{
  "train_examples": 97500,
  "norm": "groupnorm",
  "residual_init": "none",
  "max_precond_dim": 1024,
  "adamw_lr_other_params": 0.0026,
  "epochs": 13.5,
  "weight_decay": 0.08
}
Rows from block 3, named by matrix and row number. Rows with one number belong to one channel. Each number is 50 + 10 x the weight over its row's rms, rounded and kept within 0 to 99. All counts start at 0. After the name is the row's rms in percent of the matrix's.
# convs0: first 3x3 conv (model.blocks.3.convs.0.weight, 224x224x3x3), inputs 5-9, a 3x3 kernel for each
# convs1: second 3x3 conv (model.blocks.3.convs.1.weight, 224x224x3x3, transposed), outputs 5-9, a 3x3 kernel for each
convs0.88 122:61 46 49 42 51 50 58 47 40 34 40 65 71 38 26 49 32 40 50 70 43 53 58 51 39 71 45 38 76 60 43 51 51 46 63 47 66 55 46 47 41 49 42 48 65
convs0.89 064:50 49 44 54 58 50 42 32 46 45 28 66 41 56 48 46 60 48 55 40 43 38 42 65 58 51 60 47 47 46 40 59 26 47 42 66 45 40 58 44 47 54 46 64 42
convs0.90 084:54 56 68 50 57 28 48 49 47 43 28 64 60 49 62 48 37 68 33 68 63 42 47 41 53 46 52 59 34 55 50 53 61 41 47 43 59 39 51 41 33 60 62 49 37
convs0.91 125:57 68 49 52 62 35 39 50 47 39 52 40 51 47 31 56 61 55 52 72 52 46 51 54 44 51 50 42 50 54 48 43 45 46 62 57 66 58 67 34 42 58 46 39 42
convs0.92 088:33 50 47 50 55 49 44 34 45 16 38 43 34 33 37 48 42 50 49 43 55 48 49 44 44 47 63 54 48 51 74 42 49 29 66 47 79 62 47 38 58 61 46 38 60
convs0.93 093:58 48 55 55 50 56 45 44 57 25 73 67 18 69 38 63 46 45 46 47 54 56 49 77 39 45 52 36 44 47 68 53 45 53 38 53 57 76 35 37 61 73 54 43 46
convs0.94 108:38 50 47 56 55 58 55 44 39 31 52 62 31 39 53 67 48 50 52 56 22 47 48 54 41 62 59 41 43 41 49 45 48 35 49 47 57 68 38 48 63 72 42 65 67
convs0.95 104:38 44 41 59 60 44 62 46 49 32 59 45 46 49 39 70 45 66 25 43 56 57 42 49 58 53 52 52 48 45 45 54 66 47 47 64 43 55 32 58 40 56 71 45 36
convs0.96 133:44 41 47 45 54 44 55 50 44 55 60 44 56 33 81 31 39 48 43 53 53 39 42 51 25 46 71 42 49 42 47 47 59 55 59 62 40 52 60 52 40 71 58 67 46
convs0.97 128:39 54 46 60 49 51 48 41 62 43 48 49 58 32 40 70 38 38 62 48 48 38 53 49 58 35 51 62 45 66 56 47 58 45 43 65 38 61 59 47 53 48 48 30 68
convs0.98 098:48 41 65 53 68 40 43 41 45 51 47 87 44 71 44 30 50 31 56 65 57 57 45 61 46 57 47 60 54 51 51 55 51 45 54 57 41 53 51 45 61 62 49 50 66
convs0.99 078:42 60 53 54 53 62 50 41 43 71 66 33 81 37 53 52 59 42 48 48 53 54 41 51 52 52 60 54 53 56 29 38 46 40 39 62 54 49 41 29 66 42 58 37 43
convs0.100 070:54 42 44 59 44 59 46 40 58 47 46 55 62 44 42 44 53 50 54 57 55 57 33 43 58 51 56 56 51 54 45 49 60 48 48 53 62 40 55 48 45 63 41 57 48
convs0.101 105:54 53 57 32 46 46 49 48 50 50 45 44 28 58 47 42 35 65 41 55 69 68 59 26 51 50 56 39 45 52 39 51 38 54 54 53 59 50 54 65 44 39 40 46 80
convs0.102 101:60 56 60 41 42 57 60 44 53 51 53 62 58 72 61 54 37 47 47 49 47 42 52 59 46 49 53 41 81 41 45 48 58 52 41 37 44 57 58 47 25 42 50 40 38
convs0.103 090:43 52 65 45 44 45 44 51 36 54 26 50 41 62 48 44 56 45 45 48 55 61 61 39 45 51 46 52 52 35 66 54 42 45 42 54 48 45 63 51 58 37 53 44 34
convs0.104 106:54 62 51 55 53 67 47 43 48 44 35 17 55 47 57 64 53 43 58 46 51 41 67 44 39 46 63 61 55 54 58 45 65 54 39 59 66 47 49 60 43 54 55 46 52
convs0.105 126:43 60 42 56 47 48 57 49 54 40 37 77 56 29 30 54 73 62 46 41 51 42 49 41 59 43 67 47 37 57 42 48 43 51 64 53 43 49 60 45 52 47 31 56 55
convs0.106 074:60 50 49 52 55 56 52 32 58 70 53 61 42 62 36 27 41 51 41 70 48 53 43 50 36 44 64 50 50 38 24 48 47 39 56 55 53 58 45 31 45 52 51 51 48
convs0.107 118:56 53 69 54 50 48 42 54 50 59 45 29 50 48 50 40 57 60 48 50 57 55 61 45 70 35 45 47 46 43 51 53 50 71 33 60 26 46 76 45 38 65 64 48 64
convs0.108 117:40 55 44 58 50 49 37 43 65 59 53 52 62 38 78 74 17 33 49 50 57 64 44 48 42 40 62 41 59 47 49 47 58 52 67 55 44 44 50 69 41 53 36 62 48
convs0.109 098:50 48 74 59 33 54 45 44 44 56 24 58 45 60 30 33 46 44 61 57 50 39 52 45 44 50 42 32 53 42 44 45 56 57 51 52 56 47 59 40 50 49 41 54 35
convs0.110 079:60 46 52 35 50 49 36 67 53 56 28 39 51 43 51 30 50 37 53 46 55 62 34 60 52 43 46 61 41 56 42 56 44 44 41 56 56 47 34 61 66 23 54 37 42
convs0.111 086:42 53 62 50 52 38 54 52 55 49 37 44 59 51 54 62 45 55 42 55 51 42 60 54 46 59 57 51 66 67 53 27 47 54 60 44 35 53 60 54 26 58 52 50 45
convs0.112 086:51 54 49 48 46 49 53 65 48 30 55 31 58 19 37 48 45 24 61 54 45 53 56 32 32 46 43 55 49 51 50 58 40 48 43 59 59 27 50 67 50 53 42 55 60
convs0.113 102:35 44 57 45 41 44 55 68 40 51 57 46 54 56 78 56 52 49 63 67 43 43 54 55 51 39 56 55 53 40 57 54 49 60 46 48 46 52 32 71 53 31 53 61 36
convs0.114 105:50 61 40 80 57 49 27 34 41 63 38 52 63 46 59 56 66 64 40 52 43 39 28 50 44 73 59 51 63 56 51 46 66 45 45 44 45 40 67 44 63 85 63 48 54
convs0.115 107:56 58 50 51 46 45 50 43 50 26 57 72 42 81 61 47 65 32 47 43 56 44 41 43 41 57 53 43 38 63 63 50 50 50 47 63 66 32 48 53 52 31 44 79 54
convs0.116 101:53 49 52 49 55 40 51 43 52 31 62 45 60 28 58 53 57 61 69 67 48 33 49 54 55 53 52 58 37 55 43 56 62 50 43 49 63 60 34 56 54 62 55 50 41
convs0.117 074:43 53 61 64 59 50 60 39 59 37 54 47 59 53 45 66 65 39 55 43 51 74 50 44 67 60 59 39 54 42 58 53 49 41 57 63 45 51 14 47 61 35 46 68 44
convs0.118 076:47 55 54 44 53 59 51 56 60 44 89 44 44 48 62 59 60 64 63 58 46 52 46 39 49 43 55 42 55 43 59 45 59 59 62 39 57 52 31 52 22 25 78 35 49
convs0.119 100:32 37 51 44 51 37 50 55 37 59 38 38 38 60 62 57 42 54 52 39 49 58 65 50 56 41 51 50 44 59 58 46 46 31 48 45 43 52 37 39 49 57 49 51 51
convs0.120 106:48 44 46 63 59 51 47 57 55 37 60 37 64 44 38 66 35 49 67 61 50 45 74 55 38 51 63 60 58 59 45 63 43 62 57 38 42 66 59 50 53 44 44 57 49
convs0.121 105:49 51 46 55 50 54 49 44 38 53 57 54 59 12 60 44 40 39 59 40 48 69 61 51 36 38 56 66 34 47 52 41 54 60 61 25 38 58 51 42 33 35 45 62 49
convs0.122 064:54 50 50 69 54 46 64 48 63 53 51 61 55 57 47 52 52 67 43 51 42 52 57 49 62 62 57 46 50 66 50 57 66 42 46 50 54 57 58 51 57 48 31 64 47
convs0.123 084:54 52 65 67 60 59 55 44 68 68 53 39 61 49 52 99 50 53 48 50 52 70 68 62 48 47 52 67 43 47 62 54 46 42 62 45 54 50 62 57 40 63 52 47 55
convs0.124 094:41 37 44 43 49 58 50 51 46 39 48 51 57 27 40 39 49 59 38 31 46 45 44 34 49 42 39 39 49 51 42 55 35 55 43 66 30 45 59 39 43 75 44 56 62
convs0.125 093:58 40 55 41 50 50 44 59 74 45 14 39 55 51 48 77 29 56 44 50 52 56 54 54 46 62 56 57 60 50 52 52 49 51 68 44 63 50 59 46 47 63 41 47 50
convs0.126 115:47 57 53 41 49 63 49 63 55 60 26 09 52 34 56 39 68 93 40 49 37 50 57 65 47 61 51 46 56 56 59 53 55 69 42 47 45 41 70 57 30 51 64 55 58
convs0.127 089:46 45 51 58 62 31 49 52 58 59 24 66 52 62 61 69 40 47 47 54 59 49 48 46 54 50 49 59 50 57 51 53 73 44 48 59 33 38 24 57 50 45 62 48 58
convs0.128 109:62 57 51 43 60 59 60 47 46 66 46 42 57 66 48 70 39 39 55 67 39 51 45 58 44 54 48 48 47 47 57 51 54 51 61 42 49 41 57 51 52 45 47 47 55
convs0.129 090:51 39 48 64 44 57 34 43 43 51 55 40 50 59 41 48 46 40 51 55 29 61 54 57 57 47 57 42 61 41 44 42 64 64 49 49 50 43 59 51 28 41 60 49 44
convs0.130 099:68 48 45 58 53 62 40 48 36 47 77 44 57 47 50 43 68 48 51 40 49 55 57 47 63 58 48 55 44 45 54 52 48 48 55 50 76 49 58 48 56 34 46 44 61
convs0.131 126:42 44 70 44 35 56 57 44 58 56 48 44 54 26 48 53 59 46 45 70 55 51 53 58 48 38 49 40 44 34 51 50 52 53 43 64 43 22 57 55 39 37 45 44 44
convs0.132 113:43 50 50 49 54 54 60 42 48 27 47 41 43 54 77 57 43 67 63 46 50 56 48 54 48 45 57 53 35 34 52 51 55 54 58 49 50 35 59 47 49 37 84 33 59
convs0.133 100:54 51 50 54 40 59 53 31 48 60 30 38 54 43 52 59 44 34 51 49 31 34 64 51 54 58 60 60 58 47 39 43 42 58 41 63 44 57 54 54 41 51 41 60 27
convs0.134 089:49 55 50 55 67 52 48 39 55 55 57 49 65 56 48 42 53 67 61 50 43 48 51 39 45 35 64 49 46 55 51 43 40 48 47 48 29 65 47 70 53 58 48 45 61
convs0.135 127:45 48 44 57 49 48 58 52 47 55 33 43 69 42 67 46 44 41 52 52 43 47 53 59 80 46 48 52 37 46 58 66 46 52 68 44 52 39 31 49 67 38 61 71 42
convs0.136 077:38 38 63 59 58 66 45 61 42 40 38 42 55 52 65 49 41 49 63 49 55 46 61 59 48 36 52 55 47 44 52 49 70 64 53 44 44 71 66 51 40 45 58 56 50
convs0.137 105:43 51 54 44 68 53 47 53 51 77 31 72 38 62 55 46 53 36 55 47 54 48 35 55 63 53 67 29 49 42 67 46 50 60 43 60 35 62 57 53 61 42 42 57 62
convs0.138 109:57 40 49 50 56 66 44 40 43 70 47 44 41 37 66 59 41 40 62 49 46 57 53 39 63 42 56 41 55 53 54 33 41 65 46 48 57 45 50 49 31 64 50 59 36
convs0.139 126:44 48 51 58 48 51 54 55 44 72 34 61 55 49 41 24 40 53 43 53 42 54 41 53 48 52 52 55 41 57 44 46 44 55 54 64 59 42 49 41 33 53 60 75 53
convs0.140 125:50 53 50 43 54 54 54 54 49 51 54 55 46 60 15 33 49 29 48 54 43 52 49 44 43 43 67 45 59 69 44 40 59 58 39 43 85 34 56 39 46 46 39 49 40
convs0.141 090:67 54 58 47 38 49 39 48 34 41 39 42 53 41 49 30 53 28 43 44 57 48 49 68 42 39 57 60 47 61 47 70 57 50 58 45 55 73 56 68 34 28 34 58 55
convs0.142 103:54 49 65 46 36 48 47 47 45 50 33 52 50 39 48 49 41 43 42 45 55 64 63 45 47 49 47 56 42 28 55 54 55 47 54 43 70 60 56 42 50 56 43 52 49
convs0.143 101:45 36 55 51 44 55 48 48 57 37 65 65 41 54 36 44 52 26 46 47 57 43 60 53 30 43 59 58 43 46 47 53 47 46 61 44 41 36 56 42 54 53 53 38 44
convs0.144 120:59 49 55 44 48 57 52 45 46 46 72 51 59 25 61 57 42 51 52 47 47 50 35 57 53 51 35 56 49 46 55 65 40 52 62 38 39 55 42 60 53 58 26 79 58
convs0.145 079:58 66 63 49 53 53 59 67 52 49 52 66 51 67 43 73 34 51 47 46 52 46 52 42 55 56 39 38 57 39 60 57 53 52 60 47 59 41 75 58 46 66 49 62 53
convs0.146 113:47 48 58 43 50 43 37 50 55 35 34 58 58 60 47 55 51 24 39 43 46 45 34 49 32 44 42 40 45 41 59 43 49 49 59 57 52 43 41 37 60 44 55 54 44
convs0.147 091:54 50 61 55 47 47 47 59 69 69 30 58 55 40 56 43 43 48 35 36 55 57 61 54 57 65 42 45 65 47 64 40 59 39 42 45 27 62 36 37 58 60 43 43 60
convs0.148 100:53 53 45 50 46 50 56 56 51 49 40 76 44 34 58 45 36 28 57 51 54 45 60 52 54 39 51 65 57 55 55 50 33 41 63 52 41 58 38 43 49 30 52 58 53
convs0.149 083:57 64 39 51 40 54 52 45 52 27 57 46 30 64 45 41 47 59 70 52 54 41 51 32 47 69 34 63 58 52 44 54 37 46 45 55 59 35 72 40 47 37 50 63 51
convs0.150 082:48 60 56 64 42 36 33 39 46 62 59 63 50 60 73 41 45 47 55 53 54 43 47 38 39 36 54 56 57 57 42 58 35 55 54 55 44 56 50 47 48 54 55 33 29
convs0.151 086:43 38 53 52 69 64 51 49 64 56 45 53 46 35 34 52 43 24 32 41 52 53 50 66 49 58 54 57 43 52 44 67 51 40 46 40 52 52 54 52 66 77 33 61 52
convs0.152 103:52 48 41 54 59 58 47 44 48 56 40 32 27 51 44 52 57 40 60 56 46 36 42 54 64 43 62 60 43 53 50 58 63 53 66 34 59 38 29 47 48 67 54 58 36
convs0.153 098:49 50 36 43 51 57 50 56 39 58 26 51 46 49 67 54 32 49 47 44 74 38 45 57 49 47 50 52 63 54 53 36 56 48 53 52 43 59 46 51 59 39 43 42 42
convs0.154 115:41 50 52 58 41 69 44 51 33 36 51 56 50 65 66 50 39 43 60 56 33 56 54 59 50 39 44 60 63 47 48 35 56 42 46 34 55 35 20 26 41 58 49 33 35
convs0.155 121:64 64 54 48 51 57 51 45 44 52 63 52 36 32 57 60 39 62 66 32 47 42 76 56 50 59 45 43 47 41 55 57 57 54 67 45 53 63 68 41 37 34 54 73 52
convs0.156 096:60 56 52 59 49 57 31 50 46 56 55 53 36 48 28 50 68 73 45 35 41 51 55 47 56 42 51 45 42 59 57 56 50 51 35 53 45 58 33 35 56 39 54 40 29
convs0.157 087:49 64 67 66 53 51 54 51 54 70 60 52 65 58 57 63 53 58 60 70 48 57 59 69 57 58 45 60 50 37 46 53 52 42 55 35 62 42 48 48 33 63 32 61 49
convs0.158 072:45 47 68 61 51 66 36 41 46 54 52 47 53 56 61 22 56 66 54 56 55 55 40 51 34 47 60 46 42 46 34 47 69 44 64 45 49 58 61 42 41 58 48 37 51
convs0.159 105:46 63 48 43 41 42 52 58 65 38 49 37 68 48 46 50 38 44 50 47 55 61 47 44 52 52 57 50 41 62 48 46 34 54 44 45 46 43 74 49 37 16 54 69 55
convs1.88 111:54 49 33 50 44 44 41 59 44 45 36 38 51 40 51 53 50 54 46 38 67 38 63 35 52 42 65 37 69 68 42 73 70 74 20 65 43 45 47 52 46 52 60 43 48
convs1.89 068:40 53 36 53 58 61 58 53 51 46 42 42 52 44 56 46 48 47 58 45 43 40 48 58 52 48 45 50 44 45 67 26 59 47 43 56 57 55 44 35 56 63 28 43 76
convs1.90 080:59 56 53 49 55 40 75 43 44 39 41 53 53 51 59 60 58 68 48 80 64 61 42 56 45 31 62 40 59 35 45 46 49 60 57 44 55 62 58 49 66 48 45 50 49
convs1.91 127:45 55 39 60 49 47 49 48 52 69 56 39 54 46 49 62 38 53 55 51 56 46 40 44 45 47 58 54 40 33 49 60 56 51 41 50 56 54 56 37 53 52 47 56 44
convs1.92 091:61 66 49 42 60 60 57 44 58 43 56 59 71 68 46 61 65 56 48 37 59 53 62 37 48 60 51 40 28 71 39 47 45 66 70 44 55 70 69 55 35 47 43 40 55
convs1.93 093:52 50 45 59 34 47 57 43 64 57 46 47 64 36 50 53 12 41 38 55 41 27 52 61 59 39 54 41 33 58 57 44 45 39 38 55 23 40 55 52 45 54 64 38 44
convs1.94 109:56 56 56 60 46 69 51 50 52 41 39 47 50 56 61 51 54 49 50 50 51 56 52 44 49 61 56 30 41 66 42 53 47 79 47 45 50 69 48 50 41 39 56 48 51
convs1.95 105:63 50 66 49 61 53 69 53 50 43 40 55 56 40 55 49 44 55 39 54 56 56 55 43 65 45 60 43 40 47 35 19 61 49 41 76 59 52 45 43 48 54 44 48 63
convs1.96 128:54 49 56 61 36 48 42 43 46 56 31 46 50 50 40 20 44 53 36 46 66 61 80 64 41 52 42 33 46 50 43 42 50 44 52 65 42 52 65 31 46 58 42 60 54
convs1.97 122:48 44 39 51 62 43 41 42 54 45 54 43 44 48 32 29 47 35 55 50 41 47 51 55 64 46 31 33 48 34 42 55 57 52 60 29 40 46 56 43 48 60 39 46 42
convs1.98 104:56 48 50 40 55 51 45 58 55 21 61 52 59 48 49 60 51 64 41 50 48 64 59 56 51 67 42 51 73 64 47 47 45 43 60 40 46 37 47 43 69 54 65 63 42
convs1.99 080:60 63 57 50 69 46 56 50 62 75 59 59 44 58 31 47 43 14 44 66 46 55 51 44 57 49 51 76 57 42 53 56 58 43 59 58 40 58 33 61 38 51 46 56 55
convs1.100 073:57 63 54 32 50 44 62 51 72 57 40 47 47 45 51 53 58 57 51 49 41 65 54 58 50 55 57 63 57 52 52 51 60 40 45 38 40 55 51 47 71 39 62 51 56
convs1.101 100:70 47 54 50 61 62 72 59 41 42 42 58 45 48 49 65 46 41 34 53 53 66 50 52 52 41 46 39 48 62 76 65 69 65 47 40 67 46 53 53 47 43 43 45 41
convs1.102 097:56 44 49 43 57 49 46 63 62 31 56 34 50 51 68 49 60 49 57 64 76 62 50 62 62 64 48 65 35 52 37 78 58 43 43 57 49 48 73 34 29 56 41 39 34
convs1.103 088:55 42 39 39 57 51 60 32 60 63 51 48 52 50 62 52 44 67 41 39 53 52 47 51 57 64 63 43 49 55 57 49 54 52 46 50 52 55 39 60 60 44 54 52 43
convs1.104 104:66 39 62 45 54 55 46 53 65 45 65 53 59 56 36 66 62 63 62 40 54 50 51 53 46 60 41 61 66 55 29 48 45 43 40 56 50 74 34 35 43 26 48 50 37
convs1.105 118:54 41 53 46 56 43 51 54 51 67 70 51 68 43 59 45 57 44 40 52 51 59 44 53 53 52 56 69 18 50 66 42 52 39 74 41 53 39 56 54 42 54 42 40 67
convs1.106 076:50 44 49 59 56 50 52 39 55 54 36 39 64 54 50 65 53 40 66 53 59 62 62 59 48 21 61 52 46 46 58 61 61 55 55 35 43 51 45 57 47 57 48 52 67
convs1.107 111:54 35 59 59 53 46 49 58 55 42 58 43 65 61 51 42 32 57 50 51 38 65 72 56 48 49 48 59 61 59 53 48 40 31 57 52 47 37 62 46 43 54 40 51 64
convs1.108 115:50 49 48 45 73 32 54 56 65 49 56 65 40 42 64 47 44 53 47 64 53 63 52 57 49 43 48 41 48 44 43 35 61 48 45 63 42 30 41 62 58 55 61 44 63
convs1.109 101:56 59 36 50 47 39 39 41 62 54 49 53 42 53 42 75 41 56 43 48 45 56 54 43 41 49 55 36 61 39 42 43 52 56 53 52 43 41 39 40 61 50 49 59 54
convs1.110 088:51 50 44 38 49 56 43 67 59 48 64 57 42 60 57 62 47 49 47 47 47 51 60 61 60 61 53 53 61 57 55 46 55 46 61 47 47 45 56 47 65 51 47 57 42
convs1.111 086:49 46 53 63 50 57 51 58 60 46 56 45 40 73 42 51 76 58 46 40 49 55 50 60 51 59 57 68 50 17 63 79 50 30 57 48 37 38 44 53 74 55 57 79 44
convs1.112 090:49 36 51 56 48 52 44 51 45 66 51 62 34 65 52 50 60 58 56 29 42 44 34 53 59 48 56 41 35 45 39 54 48 55 25 59 58 68 34 38 63 46 58 30 54
convs1.113 099:39 35 57 49 55 58 70 51 67 37 23 57 58 36 57 37 49 57 48 49 46 54 48 43 47 51 62 68 48 53 58 50 31 44 41 65 53 51 31 34 63 53 46 46 60
convs1.114 102:46 58 65 38 47 52 50 50 59 41 52 43 43 47 55 64 48 48 43 49 53 49 41 52 63 46 45 47 58 37 51 19 58 31 47 49 53 52 42 62 44 48 73 53 48
convs1.115 109:35 51 49 53 62 49 61 40 41 53 64 53 38 34 54 68 42 32 43 53 62 46 54 49 40 34 44 38 43 49 51 30 46 40 59 56 33 39 60 40 49 64 41 58 58
convs1.116 103:61 57 66 46 52 47 40 43 47 68 81 42 67 36 38 61 31 66 39 33 52 47 57 47 52 43 57 40 57 59 41 49 68 56 41 64 55 51 53 44 54 51 62 52 22
convs1.117 076:42 62 54 50 53 43 54 42 49 43 48 61 67 43 29 68 51 40 44 51 32 43 49 43 43 49 50 42 33 62 39 42 64 53 52 48 59 42 38 45 34 48 65 64 42
convs1.118 077:56 53 51 53 48 63 45 58 47 46 69 74 61 51 37 55 46 41 61 55 45 41 59 44 56 54 36 50 47 32 43 79 43 49 46 67 52 45 44 57 44 70 46 43 54
convs1.119 101:44 52 53 51 45 43 49 64 40 48 44 58 51 42 54 39 33 46 47 50 32 46 60 58 53 58 60 53 51 51 34 48 40 63 45 38 36 56 39 50 61 57 46 49 52
convs1.120 097:54 59 54 56 58 54 45 54 48 52 39 36 42 30 60 43 42 69 67 46 51 37 58 45 42 63 44 63 61 61 53 56 80 32 52 48 39 56 50 50 53 62 34 56 56
convs1.121 104:49 48 44 53 55 46 63 52 32 42 51 59 35 53 50 65 58 55 50 44 39 48 48 35 43 63 47 45 45 57 54 61 54 41 50 53 49 50 50 47 28 44 55 34 51
convs1.122 068:47 41 39 59 49 43 42 37 34 56 67 54 47 57 54 46 46 45 38 50 46 51 64 63 69 49 46 50 56 71 36 46 36 42 41 44 48 37 63 42 48 52 35 43 43
convs1.123 081:48 49 48 58 37 52 47 55 50 45 58 44 42 80 45 43 42 54 56 46 68 45 60 49 41 56 46 51 63 46 45 48 47 34 55 56 49 62 61 53 56 64 72 48 44
convs1.124 098:62 53 58 38 43 56 46 44 46 82 60 64 54 55 50 48 65 65 57 47 47 64 66 42 32 61 54 56 48 19 46 37 44 38 57 69 40 54 42 46 64 63 63 43 51
convs1.125 098:47 39 50 47 49 61 39 45 37 54 55 34 50 45 69 49 49 57 60 43 48 47 42 56 59 48 47 56 51 47 37 55 44 45 69 53 54 44 55 40 52 46 55 37 49
convs1.126 122:50 53 59 54 55 40 60 52 42 62 45 52 37 49 52 46 34 35 45 39 40 61 49 35 47 57 58 49 37 38 52 66 53 55 61 61 52 58 49 48 53 54 58 33 44
convs1.127 090:29 44 39 60 39 39 61 50 56 63 66 37 35 38 59 35 59 51 52 65 71 54 35 49 40 56 34 60 46 62 37 36 54 44 54 27 36 68 47 45 59 26 55 35 68
convs1.128 110:46 45 59 72 47 53 64 55 49 60 46 60 53 60 43 41 51 40 61 58 45 59 66 61 54 44 48 44 36 63 58 32 38 58 67 43 54 53 46 50 61 50 39 50 56
convs1.129 088:57 51 54 51 70 60 60 45 54 63 64 40 55 62 41 48 50 47 51 54 58 52 48 24 64 25 52 45 39 48 43 43 40 82 58 48 63 48 38 48 50 61 43 49 51
convs1.130 092:50 59 59 59 38 47 47 65 39 60 56 59 57 45 53 50 30 42 51 45 56 52 57 48 51 55 52 40 40 57 55 44 42 58 55 48 42 51 40 52 56 41 58 82 51
convs1.131 126:57 47 49 45 53 61 52 48 61 57 42 46 25 50 69 54 62 41 41 40 39 48 48 53 68 51 50 52 38 35 55 82 43 51 41 54 53 52 28 53 39 56 51 38 58
convs1.132 110:46 49 60 64 52 45 54 53 49 35 57 46 30 66 62 79 70 37 34 61 39 46 51 62 67 49 46 42 41 29 57 72 51 54 71 63 42 64 47 49 55 77 33 53 58
convs1.133 097:51 55 41 50 55 41 52 43 55 49 58 37 67 39 35 39 68 42 40 66 33 60 45 40 44 53 61 49 56 47 47 68 45 46 45 46 55 38 42 42 49 46 66 47 25
convs1.134 093:54 50 61 55 42 50 55 49 39 46 52 36 69 57 48 52 62 43 51 59 47 48 43 53 61 55 62 57 36 46 60 64 29 45 77 37 46 51 50 57 39 40 58 38 66
convs1.135 124:44 49 43 47 47 49 64 45 52 51 36 42 49 41 63 72 60 54 56 50 34 68 60 58 58 46 47 45 45 60 43 53 44 57 42 60 62 47 48 24 56 46 53 52 61
convs1.136 076:69 45 47 58 45 62 45 74 43 38 60 56 56 56 49 61 58 52 59 60 39 51 39 51 58 67 36 44 40 34 38 57 59 60 53 55 43 49 53 62 56 57 46 34 50
convs1.137 104:57 61 53 49 49 52 47 54 53 53 27 41 46 42 41 51 44 48 50 52 34 53 48 90 42 52 45 48 40 67 64 44 61 39 58 54 40 47 53 72 32 63 46 55 71
convs1.138 107:57 51 49 45 41 59 53 48 46 64 42 45 39 54 47 57 51 49 56 73 39 47 63 50 56 55 62 46 73 47 61 80 39 38 56 53 67 60 59 56 58 60 45 48 43
convs1.139 120:40 58 59 60 62 36 58 56 34 21 41 60 35 41 58 63 61 44 69 66 46 54 49 44 62 43 38 66 52 53 45 60 50 35 52 38 58 59 43 52 68 72 57 47 62
convs1.140 123:53 43 51 41 55 50 53 50 48 56 83 34 71 69 48 58 43 54 57 55 34 41 54 39 48 36 50 44 39 38 50 49 50 41 52 41 34 32 62 47 44 43 62 49 39
convs1.141 094:59 51 72 40 73 56 56 46 36 33 42 33 58 61 69 39 61 59 47 57 67 49 56 48 48 40 32 62 37 57 60 47 44 55 57 27 56 58 57 62 49 44 53 58 34
convs1.142 107:37 38 50 47 57 37 47 43 58 57 49 76 60 42 44 63 39 53 37 57 47 60 21 32 49 54 49 43 83 30 40 49 59 43 35 42 48 33 63 56 62 48 38 44 51
convs1.143 113:48 37 43 55 56 39 36 52 54 49 29 45 67 39 29 52 21 52 51 52 50 38 65 46 41 35 61 40 64 39 35 47 47 42 40 55 20 46 41 52 40 49 62 52 51
convs1.144 115:52 58 43 51 50 43 44 62 50 51 46 46 55 49 48 57 48 56 64 32 43 53 51 53 55 55 47 50 39 57 44 57 31 43 62 54 42 39 48 41 58 47 38 73 43
convs1.145 085:39 33 57 53 48 51 65 48 59 53 45 43 33 42 60 18 67 37 51 62 52 50 56 46 65 59 32 51 56 41 59 31 44 51 35 65 49 52 44 41 50 51 43 26 71
convs1.146 118:45 50 47 41 32 39 49 51 60 45 78 57 60 67 47 58 63 57 50 48 42 54 49 57 48 53 45 70 42 43 54 50 31 49 52 32 63 69 40 36 45 57 48 36 42
convs1.147 088:37 56 61 53 45 40 45 64 53 47 35 23 34 51 76 26 54 55 47 41 67 40 59 46 65 55 52 55 42 70 51 68 42 73 68 43 40 47 66 52 41 45 53 43 47
convs1.148 100:50 29 41 44 55 43 58 37 45 69 48 47 51 50 55 61 42 58 38 27 59 40 51 50 37 48 51 51 63 32 43 73 62 52 29 51 48 48 50 61 34 32 50 41 61
convs1.149 085:37 42 55 47 61 58 55 38 44 33 36 40 51 38 51 66 37 81 47 56 47 43 34 49 71 44 56 35 79 40 70 38 49 42 44 50 54 54 55 45 52 51 37 48 66
convs1.150 085:44 39 49 46 60 39 44 45 62 53 59 33 33 29 32 78 29 60 43 51 54 55 33 48 32 55 56 40 40 52 60 47 38 43 45 47 45 59 38 54 45 40 43 54 43
convs1.151 085:40 60 50 49 40 35 37 51 58 68 46 53 30 45 66 52 65 48 56 42 52 43 57 48 43 44 36 66 60 65 32 35 71 48 50 50 54 48 53 54 53 49 62 74 50
convs1.152 101:61 69 60 46 39 57 55 62 49 44 78 49 25 45 51 54 58 59 43 58 45 50 55 50 56 68 48 64 37 63 55 49 40 42 59 42 48 45 45 58 52 34 62 62 54
convs1.153 096:58 53 47 32 42 45 44 63 43 49 39 54 48 40 29 39 45 45 53 50 47 49 52 54 50 36 51 45 44 55 52 53 45 42 46 56 42 48 53 58 52 55 55 40 51
convs1.154 111:55 58 62 37 55 60 53 54 66 32 49 66 52 42 62 50 48 39 52 40 45 52 53 56 43 54 48 46 30 63 31 51 53 44 35 60 43 53 52 43 51 59 67 48 24
convs1.155 115:50 40 45 58 53 55 55 52 58 39 57 48 53 73 53 47 43 64 51 45 59 55 37 37 51 39 48 33 43 47 34 39 52 37 43 82 48 56 55 51 49 62 42 33 53
convs1.156 096:57 44 44 60 66 60 51 39 52 44 34 53 59 54 78 49 51 54 31 46 43 58 37 49 41 42 32 36 43 35 39 41 46 37 45 53 61 47 47 63 48 50 52 35 45
convs1.157 092:47 44 37 43 32 49 37 48 45 56 64 65 57 43 58 47 39 48 50 36 51 40 43 61 72 60 47 48 38 48 35 47 40 55 45 29 48 58 56 51 40 45 41 50 54
convs1.158 072:42 54 63 39 50 27 36 38 43 34 47 43 62 52 47 49 16 33 50 48 62 32 47 46 54 46 59 48 55 45 53 57 58 45 30 54 32 40 41 44 48 46 49 54 45
convs1.159 098:55 55 65 36 43 65 64 52 60 38 39 41 43 57 28 60 49 47 48 45 50 50 71 61 64 51 50 59 46 49 59 49 40 52 51 43 37 50 40 46 56 58 53 59 48